A small masked spectrogram model, trained from scratch.
Data: trained on short pieces for a synthesised band: melody, chords, bass and drums, 26041 training examples, 140.6 epochs.
Rows from block 2 of a small masked spectrogram model, named by matrix and row number. Rows with one number belong to one neuron. Each number is 128 + 32 x the weight over its row's rms, rounded and kept within 0 to 255. All counts start at 0. Numbers have three digits each. After the name is the row's rms in percent of the matrix's.
After each neuron's rows are labels from the 100 clips, of 14848, where the neuron reaches its highest value: "lies over" is the class under the peak; "responds to" is what is common among them. Only what is clearly more common there than usual is listed. The data: short pieces for a synthesised band: melody, chords, bass and drums.
# fc1: MLP up (model.blocks.2.mlp.fc1.weight, 1536x256), inputs 0-127
# fc2: MLP down (model.blocks.2.mlp.fc2.weight, 256x1536, transposed), outputs 0-127

fc1.486 093:154098163083104085125129155097121056086100180168147105149139189154188115117150165166135149146098135097146087184104058164168073171156164110139168116125124141074115129117136134135116119124120127166156151148102102143169095147139170147142163031148118150108133151149145141122145120106083058121101076166127076148118127163150154108086139138129149072116133061168106078122142095113132168136089
fc2.486 085:142210117149079112166110140091153117129122125130115151118168164098136142159136140153023165110086132119130123091064117077121068142131145111140131176181128080141116160151166124165088110121070159142165170106166120094042118121128131083098115159109067123129183137165172144125108180099091135106138185098070104139133108114123148103115130135144116064087125183034166141121134124142139131088131
lies over: G# minor chord
responds to: key: G# minor; text has "noise"

fc1.502 099:179130164087160127111137133180136158111090130097082142119129124093159149156105133136107133141115118143141125104054092110094118151122158134134138127140139147098148129137045132149089186125144126133170103121123121119130215134140170099167150133143162073168113145184103126108161190105091092096075149077108103091109181133149123122148138164080130142134134074172116182100128195116098190072148
fc2.502 094:148155118095101172112140129170112131112129133175155123146111119103108149113099102127165097164097151119184170077179139196116097153125120129129101145109082184094094124099118179099159174055102125173138117113119088111154102091191174146125122108107119129081105118132099123123062105132090112111117130068033140154094137106123077069098133110171115135162108170117074103137126065172161081162102
lies over: no chord
responds to: clipping; text has "clipped"

fc1.158 089:164071110087094118138164170092143099130164081130134126030127146171169132136109121130120112088155133095153129126149144180180114063087092147109135171124120122086143143115133136072129134144118159120082162164156120077150093133131102113149191150111063096142110064151145174121061133109149113131177186065128151065163137165128121125107109124131137170084096143169112152113137180130101125081106
fc2.158 079:151081141167124163161132056124153102114143111161154136123104089090159139119095114090112127130148141174166123140166068115169092162163141128177116140120098147141123110127144135126195120105126092114100206151118111094164127073116146118089120083099099101119210186199161126150168176115105135148108099115156118110139176154120118116115112136153158092093170049094142118123093125138141112117070
lies over: G minor chord
responds to: bowed string-like; key: G minor

fc1.729 088:170089161156097097112135135138092106089145091146188124078137120133150163077095210063172078143134152087133136090114140149139134143130096175146127115124078159190064101097070175133084078086173158140115048138167178099159111131133100132164101093132148100151165099147126123117050145163138123038159136113128115135150147079139149131113149164149109057110130129075156149138120106166085126128095
fc2.729 099:068116161180117170138112124121194090087143076127124111073129174106158073164136228136114099110152126129106124124098145146152093146108166132144115146182113121065122189137142158143177127110145168148108122113115124090108133130087139101116096129117158110152094128114135158147082092079127116190124113113113100189152132087139127144120159131133195126146168140141135196100079119135147128126136
lies over: no chord
responds to: reverberation; text has "room"; text has "reverberant"; clap

fc1.15 117:115069131162104128102099122150043188120132107096193152049115107141105158145151070094157127145156165094133149167111147108088140124124115151122038168097099133036107079128116106085125115105092109162153173110077156142176115138125128108136133131173111107146128038105160142121087105125122121148090149154139124120145158159118141148126163150126170062125159108127119116130150207172090161130124
fc2.15 116:107170147104138168000123142140120109168147140174114207147119150119099173084183086118116107094135056131141107119168074152136143125133150156166107197139161144159141121122144156042099143108222123125186072103093120124064150098143155160185088095154114147144072088157163134127110148121108159124119142116116131126145158181163140120139149119138105142099103129121122115137161155122127096085121
lies over: D# minor chord
responds to: clarinet-like; square lead

fc1.59 102:188182135161125116077137132137124152125167120094117019078121121069186104174124139105117119179164164089101095117157133120142160134150113084137149168129145179084146172125100186123069106103110081161135155127148107045137154129084106191090130162153165039144117098104053113089150188142101130128107123105126095106146123134151132165144137126128208116033099095133140132059134131150132176110134
fc2.59 093:131110151159167137128111143126195176134156144086110172101156153147132127136071137132191153118152201158119152121150109184149109089108113153117133177091160142132140163131085157135209134092083125095145080109077100160123170142162160129146105119083161103182121069071173128138177075145131115114132121131091134171131103138096125144152086089121131153100151175186154099154153224126165065134145
lies over: G# minor chord
responds to: key: G# minor

fc1.401 123:158013131055111090100102071146148081057137080199219126089137133148200162123139113130148123119188138100132144155114043138183091097169128113132126180141088115110145138080140155118152137104125137109145120172128137112158157105135145126153159136128146111144106155181133159090119082084146099100113137098122161123073138125165139125134128138120155086093124123116102133159144093136086131119113
fc2.401 124:059121123120169188139144131164221163088129025111109118112120216121119069170114196116130104112144197176115129095138097185118100125147067122154156154146141127129105147140169122095152107161099103144102164187148120159097144121069132134054046147130138132157156124123107140141135098118169150118097115178124127126126124113133113130125138163142100127111170133098136142145121148114147149182161
lies over: G# minor chord
responds to: bass line; bowed string-like; key: G# minor

fc1.24 107:100073162120118112128120104118156142019132071093121196151127108146134060159083156143130129103166183112169114103117099108159117066078134159127112187167156138105115121107156081161151115069104129108151107128092183144204133127129157115130181123108178140145141140118119190065148000087111146133037110106110157120135140147128141153139102152079101139140117118148141119154157112105000136129140
fc2.24 094:138124157103116078158090196122119159231152101176140120171145197113136170160138243118123122074123186151110167128084153105116097116061096101171132145168129143150072069149114088127119119150086080139128118146156152113149162132142105146167155112117130151128084087121127132255134094127110095147206120140083160125139047126091124121109096164163137102107137126091108097129119150183143152047136
lies over: F major chord
responds to: key: F major

fc1.251 105:112130160083082121085122168096125153155161177170068083171124121106113096145210190126058106102102119119141054114173129152069117213110059134141095215125077142121121141133085152047141124109112160150127118080121113152086124113105126117126102101153161117138122226127089128128115127160158126109207143186145096090110110160130128110138115167114098112101148083082098156076154165171140122123096
fc2.251 094:122121127056152104072144117154117106106089175090146104128094058103144109211102174137123076139174141102131121125140119142077115174121144129101138104113138089089126078148121079161144129090163131155074174167113145161207101120151117131098126100107156147107184206137127105043092137166130116167093116125055126071118152099118128131127143144135093110197158139096151147131119068090117131169134
lies over: no chord
responds to: square lead

fc1.165 125:163124140092134115069135132117059193131122124137172078101119130160120207106155226139152116129092139102132150164049098100088150152127118098148095134054102154118137180087120133098129081107136106045187180100124107147115139148106131164188119128158109143134150107146100130089116104146077128074190134116107082162118164137149155125098189170119133121111109122112101213112137145146093123150166
fc2.165 131:061143134200112098127140135180090151175173124158167168102141203152122112075027197131150132144111095131133139116180079129212108124125115148124128185128077150126148143151134145046108122093178163114138031057143112139152119124124140118246169047081098156132106152097135131142098133144153138116101182098090095126132156115151113137134123134145153130073097149160114105127134110147135132197142
lies over: C# major chord; C# minor chord
responds to: square lead; clarinet-like

fc1.246 088:076117157013080116196090071132159169107134141097123159128111130093165121144166128120039104175112088107157149138098138082085096094057145133132129129055080124112126081117147134196134123120164110135087096148160176157137157084103124115175113034125183114096120146126111165129166154134101192138164124134128110138119145106213153143138122145088165165103156116194122048106105123112107110095074
fc2.246 074:138199159100146163050103169136090138133141098127169102148090111128094099136041139122177143137148095156127096138147156168110171112074112110138132137103171117121125141111117085103126095003125107156148085126093101094138093124184142118114093130133133105179166128134097117094092106113085025161125113130029147114139156174150141136144113123126170116107119173095140191070149046166129090100106
lies over: no chord
responds to: vibraphone-like; melody instrument: vibraphone-like; marimba-like

fc1.589 112:092151207076124076000118135148011174187126124153087090144123162131156188122162138122131092156146145111157128156138161132106170153089097116149053161071134139079147126145141074101165115133098106173100130105120109115120162125123136138105073127156145124140145189159113139139164098128129146127187127146122133165118148131136145173130205155099152149163115112186071120139165128154084117106147
fc2.589 103:122124131196154139091124137129191103134128156132155081179121016131065109102021110124121126187176217159161137114181164145148155131123190143104131180043184124110116090164145070165112120120117166147126140159173114176185118178137112220124035171160128113095200155165123127120128101104175144123148147154092094118133132171121133125121132121134084105082113116147127117203133189108131112083136
lies over: F# minor chord
responds to: key: F# minor; string section-like; melody instrument: string section-like; key: F# major

fc1.11 105:121145121122120110217114141118123103084127075151111110155116118119192053136103124082143107125144096132139135117116139113142107066153168184116192108140131133131133100124117111177101171122169161157012160137131138119137120123086149126136077127147151100156139105093118107146059089084146173141179135109109105112112117129156178143126016168129095125070132124163101121140154188124119140103109
fc2.11 118:145077122133100118144131111075184159104128120126110172169130164152122105151123067132090112057144088116159143145085159143247110127147161135141189093123126133062100146140120188020139125094034119171031201068054124169115128116113148104138141106179148122129146094177127135157186127114092138151120139092122134105105141126169129145130243129117100120198108145139134137139141073111112120150095
lies over: F major chord
responds to: vibraphone-like; key: F major; marimba-like; melody instrument: vibraphone-like

fc1.283 113:110113138163084115110040185179154106110120093125128076143152146102121172114119112121061124138108125108225140207134115135134125139141121072181128139130085109141132130134110142124130134115142160150145125117135159139105071128103156102126160196152121210154154098189114156143119113156141156139151129166092123146098128126174182173169126122097235194113113106121098157092154126104141111118196
fc2.283 156:144121129130226114143137151147050129116135000118090112118134114126120141155152129115255158108113144095139119109138155136112255122118112132119145125112154144132124125137140168092153127109150124092131115086106134118156105119147130137163178137114139131141028197152142121102134121153147119142148160119060140119118133194136098087114080133155188148113138091180135120087136097161134144165169
lies over: no chord
responds to: clipping; text has "clipped"

fc1.456 117:107025154235120115141100162120082098135112075134123134162125159187069079122104255131119117115131123186077109141021124132130120123068095154101079231194130113116088107122081123173134109116105122117082128129068174164144153076132143147169131111117149103118139131117107165115107127128135112127122142117134131109138142108133134127120136144116135104141119112117107130132171141123092146135114
fc2.456 124:133145152131167070157133122103161144203149137153057169156116107113137201108183186104122138157168177136119142114088206089171162114046126074109159084095165129148162097111146117118123122130041107101104116155154124095141119168138131134164148102118135130098133154091118135139108096102099138080211182164105135165126145108111155121126101142137106121195100113111137067152107255083103109090135
lies over: A minor chord; F major chord
responds to: key: A minor; string section-like; key: F major

fc1.425 093:059119118150126110072091124139186064159140101107119136090152127158102163140160125127119111117192156124088155152160159124148101150092148075136112124184180130086105161110164110120138119115168226096124155124105145141036087082109119115136146080148185100143130089089118115178205165110158160089102156128122159103108114099142153158076182132151143131111138150121130143069146063164164114147121
fc2.425 077:139089111139143145179093122167114172129144170116126160153111205107089140205123143120111137161178167130114123108115122098137107166157156160121126145065047148155142168102130110068113109087115060102099200095155103114198134093157121115171099087121203104136116141092150137079115119130117146149097151112104093199114081121118144124122098102140128136055147146122142066214098166108133105146110
lies over: no chord
responds to: saw pad; string section-like

fc1.128 116:123057125043109124049142117147169109037091119124170132157158110149116172141140147098112112131158108114075188159164068128138110138129145097161100139152119121143118117104110165085147158083117106080122126129089156232115102081094112134172112139144091096126156104093123133130188094175119081084144147115158140144113156075128145115115126169143121099083093125142048136123131068141113146098105
fc2.128 090:126188129181109133126116132158181094118158109121110065184079148155158139143151163153144152103159176131126098113119128111161175082128160133125077092065099102072147161149129114054073126152110201195116155143081145155146177125165107066057117106162086144124033118122101133100152175158142147160062146174049099161117128123130096121121069122139118167161141147150122106136152136124137131169118
lies over: C# minor chord
responds to: key: C# minor; key: C# major

fc1.487 139:117149131145124109110109112118109158163125162108130123139122126096130210124135069032118129134176173136145163164192056106147121154089142156158069096101191142104139198144147147120133121089071130147138142136117119150132146134124127116109150143147132110140091147133114127097127107138057053102113127108144074172140112094140133125126144129106178076151114070143116100117157001140129144132142
fc2.487 129:138158108127120154236110159138176113139159111153119062080149230117144173142090092100141135117112106139137116140149176164180130110118117136132123211133158130150164079136072143122124136119092068125080177105084123167137159172150116153184170161093106144136142096132171142110046087125047102104215133138109158122109109172128136133122146118130137177183140120141090095123131140044124141086124
lies over: G major chord
responds to: organ-like; melody instrument: organ-like; key: G major

fc1.753 115:124092137178127102105113149146119167097072151124122136110138126109123125140171142077094129141174139132141156158030113112146149153127105086145120161179047135111145157128119116096131194110073149080171139138102134197113117150093074156143110117148161110140163148157092158096158066144123159137174143113113141091109187159136139132138147172124207130044118105144101152094120071124110144124084
fc2.753 118:107126146140131140173127127163109120109202117142115103163095160141128122134159066145188137107173063165141109104151092136133155138096153168140207117094094165071161124099116127107137182121153161207143109146046132137133164111136122078057100113073117128126067117151123155122235148144102098168137152131095077079125144145134131138144089102129128168157160155129161149125139164105124128075110
lies over: C# major chord; C# minor chord
responds to: key: C# major; key: C# minor